A small image classifier, trained from scratch.
Model: 32-pixel images, arch mobilenet_v1, depths [3, 4, 5, 3].
Data: trained on single toy objects rendered from many sides on busy backdrops, 91.6 epochs.
Rows from block 11 of a small image classifier, named by matrix and row number. Each number is 128 + 24 x the weight over its row's rms, rounded and kept within 0 to 255. All counts start at 0. Numbers have three digits each.
After each channel's rows are labels from the 100 images, of 14848, where the channel reaches its highest value: "patch colour" is the nearest of a few named colours to the mean colour under the peak; "peak on" is the class under the peak. Only what is clearly more common there than usual is listed. The data: single toy objects rendered from many sides on busy backdrops.
# conv: pointwise conv (model.blocks.11.conv.weight, 384x384x1x1), inputs 96-191

conv.90:147048146096149119103134174161140125141134125136189133107138141124148121115118096124140101124137143139090104108142143139159189145100182158135166142106094158097099116110150109108133120125110139143139142123103126116102112142127132119135125124170111134113146125116096131156069133150095109102
patch colour: black
peak on: dark part

conv.237:122118103129186126141131157162098134129146087074140154102151113147132129119109109127144126133125144124136082122086122159123133096128164121137161130097145147135105137130116073092117128122136089131121087120137131132129166116129113156140110134053133109120097124111114125121150103130128169108
patch colour: black
peak on: part in the main colour

conv.172:138121206140128114107139102107140099130155131133155093082181118150125138158118125133109134090128104094129127104175122113108126127123120116164135132098127150193110150128121094114130115117153112123114169148139152120123134153145104125132150074105164156109084134116140143108115140107099132119
patch colour: brown
peak on: part in the main colour; brown part

conv.219:117151142118104116112133144115114148079123145126091114092118124119132108115119120071146094109144100158140143138130077110118090122049135122109127150120124128110095146116135138140112101100113130128147103108073110099111146128072149122125125122118153140118145108127140045112149132116099116144
patch colour: brown
peak on: part in the main colour

conv.317:106071139125133122090146156130119136147104143134137111116117106151104110123100068134126109144103150113145132114114177096101118158104146145135156160131094097133097112136126118118150178106117104149117127149109124130126122134111117121142125132124147102094157099104122149117103114140071142109
patch colour: brown
peak on: part in the main colour

conv.41:117137116134130123145112132121118096151113159130104122105129140124114126122129121041111101160110123153123125177129143097150144144234093124074123143111094124133097127128121112140087161151116113130116153166135141143121114134074129126155125131132152126116106130144123158130151120149110102130
patch colour: grey
peak on: part in the main colour

conv.159:094153121154093150147184140128170127128140145102140142110100132125096117134126173125125148116121116127137120162083139139123116086134122113111151106099138148099120117095129029126153099120120136124070145144138118144153115151154153119113117109085115075145080086100114101131108106119144121143
patch colour: brown
peak on: brown part

conv.243:069111105129106114140140133144097131110138153128126109151101138145125138119126105140143111105145107108109119149137148160063131069144122100100143123114148143129133118144096109126078131102133101114116121160140130193157124142136109115149160113128162102114097072148104129111142162090137138145
patch colour: brown
peak on: part in the main colour; brown part

conv.59:090136140094148109132130114122133130070088160143110137157125136106123121120148129120132111117133128158117137158158045100132094128153073110087121120104132115127059133139112092147108132130118069135106135136134136093144118132150117125143140115121152121120095128119117093142148120073116123125
patch colour: brown
peak on: part in the main colour

conv.55:125136151100146109124115141143132107184222156156155099098124142145137110123119060116171134152146143147125127127148130144127134150113146164121121160125121125147142121118109113140142126146129107128118127092111141106099155159083113177114113113112098175124133146133131088147098119132131091122
patch colour: green
peak on: part in the main colour

conv.254:145191130128156141135086118111125124128136125114177120111150164137117128143174170124149081117092147149132134135181099143098135101134124114137134121152158150128112121118101127131068106165150109133100164104140092045144155155128131147120132149108130156121125089155119126103120148115100107130
patch colour: black
peak on: part in the main colour

conv.169:135102129097125117146130120117114152038134150110091128110107146128143121141110136132163157133125102116128141158128093100110085139209143151090134151070130124131039128132111130142085101133130126099084157155126136136068128130094115107115124133109122120123120109113103057126108146032107140136
patch colour: brown
peak on: part in the main colour

conv.278:094164127205131145111106158136124172137116192145106149114146147111114163149183144119101126119124077148124124137112102112067141113126110109114117160133124131113149145137144130166132113103142141095131183132086144115134155111160160136118127130125129140121095148116106112096170099118161125128
patch colour: brown
peak on: part in the main colour; part in the second colour

conv.0:099100150097124133132128105103142141176206146170116136110093132156139109133124114109094158123115090155103123141144140143124088134112069132089121127138129098129063128145134125163133112115138124130116135112138112134153110134195120111117155116136118109122142149105128159146136095169115119108
patch colour: green
peak on: part in the main colour

conv.205:096182117117119127131120135127119114172141173124101147100140146100140116120137154172141067130122121140131124148140090123119125134095108123083151124108120095124072166109108156136100110113100100143113137154111164125128129153110138120127093135131143149090080136125068122111146117141150108118
patch colour: green
peak on: part in the main colour

conv.246:120151102131123159148120130122162141107116164090085107122161152154117159184162116134146160142098156135151180143116118162132077114139158185111179125102088119084148075139139124105124133147117141141096154116141169134135130143133116123114144117079116117120125148136151127119171118154077142127
patch colour: black
peak on: part in the main colour

conv.318:115098152179133119095131078114149162142089116140066106131139145098100132125136118108150118135149120145119104091126141116126094120134135110130104125107157133105131135138139096168108126107119109156126147125163112127090109139135085131125133105108080128104146071095114119182112142064120102100
patch colour: brown
peak on: orange part

conv.230:129082143131140156112122123127120149255245134143120103110120095157105114137138143228092103110099111117131150153141095138096128137127107152088123131164118137116074131154132111114081121104143106109111123109118109153129134135140142110133123136130154129111134127114111088140130112168087140130
patch colour: green
peak on: part in the main colour

conv.352:072132129116147110148110122139119133230099122139139139127164121112133120131130141239139053103107157148100141136113104117118121160112130120084140109117164114152064123131082116117094127131133118104110126125131141138117141118178145124148118124129158136119139125128125183130134113116129144127
patch colour: green
peak on: part in the main colour

conv.151:132096124133065143128125088115152119138083162088109095136125123170102129130147117109133084089125169149108129132133105107168108116076071086085125110114119143123093132110108108151102077142107110055137103114168164125128124168094157096124129125150154145149122157115149105144121125107128107097
patch colour: grey
peak on: part in the main colour

conv.72:103072133121075174150125140127161121135117160101114092081159173100137139134138095126155112150081168114149125162120172089112118120100142143113140182140138125110116149120100135114119153131123108112106140146128132139107148132141141125152179145152118109118104131149167138118109107102140143135
patch colour: black
peak on: part in the main colour

conv.77:094071146171122125132112108114114134134123149124146137137112133091145156149198114112119156177187156079125129168141152151094156150108163141115139127126130139151131115134123113164152104134139088150130094075113088142114123163134161127165167126124106126119150112111142123159113121105150162140
patch colour: black
peak on: part in the main colour

conv.164:070131159144142126124131128118153118139071168142131144132098146142129136127132112071144151128151148135126114175139105097113080133155085112084163103124086114116050135134122123121120151108117110124107093171144138140158133129241137136141136120128144124109104110129107149139118113130144111127
patch colour: brown
peak on: part in the main colour

conv.208:114143117110138129122115106134121099126121121127122093153109111093152074128115135137133101117113128096148144099142136130121120108140126108166115114175110133135134101168072092147119138117115105113133111121112119130155120146145115105116121124109099196126115114127064132088149068148141116118
patch colour: black
peak on: part in the second colour

conv.17:100176128178143134144159140166109115132186153171089132101138140105091123105135133100159104118143125163123135136150113153110151131118040114130144130116157128126106154104126105123155123131113115167149169138103124088174137123143142163114134136133152122080125098139094138129127185103137118146
patch colour: brown
peak on: part in the main colour

conv.160:146137143120132110169114105110123112152255151143119117125133123168094115147129114110094136094132117149161119087162125110151145101098059138114159124149124125135143105124124130118099156160150115106119100098135114139145143116102156134122107126120175113094112161123171115103132107129105164099
patch colour: green
peak on: part in the main colour

conv.131:146107145099085127128118137118130122122153135099116124131105148172113123124129117114110135015105118136140123143116169110118117076133125065133132130131117124128128111164144114106129132149123075106183144134105140112123137163121124100115126110119112134108095126128130127085146106140155111143
patch colour: black
peak on: part in the main colour

conv.338:123156156108086041099093158149136146131152133123129163148100131120090121121139142131115149141105075110157138099162118108165136146141103133144101112151116112104130122130123089143119160120110135114152076132139100123154109112117111075141107141130149069058061118130149134119134083117081111112
patch colour: brown
peak on: part in the main colour; white part

conv.69:138133152128132113111126137132152088131153144131046083082135134117133142105126122133134119123115079175143112105135114121138077149133075125115127130122164103078153160109116098104098120098120110110092114119119145139135108102134128149103091099083164124133099081120188119117115147133121141082
patch colour: grey
peak on: white part

conv.339:109133192129122120140116128152105124178119128140154131131107128132101117131134112123111067089115098114138130131155166097170174142093083125098117120142086146109153116099147130113136165143116101104133154172133128148135119150131149151124121111151146100112163180129128184113138154139132106125
patch colour: grey
peak on: part in the main colour; white part

conv.167:084116146071155125148107156132135131067097155113128128105137139113105130124146129150121072136129132114134148154124137108132114125115146124063144120102143133120031132142124123124143149101121136126123139128126129107086108124102124143148153123131126129105137107120107148131137161066108154130
patch colour: brown
peak on: part in the main colour

conv.336:109122133127143145112119106115150165113151119088177141159126150148155098124155088150173168120136143122114156143142111105146107131138090123160136176105099128131125095103145132119125097117127121123101107117104126118146091142152147116163129102091114142076106092155127114115130136090142147120
patch colour: brown
peak on: part in the main colour

conv.38:127134094138151117111118132109122166117114135124127114116095181129120131124103093138122101109060140147170138148096147087127129137141117128118143129146129085087130122141111101109101162135090102113092109122105144153113087163147129107104115205099116096100068172124138145129144093124130088125
patch colour: black
peak on: part in the main colour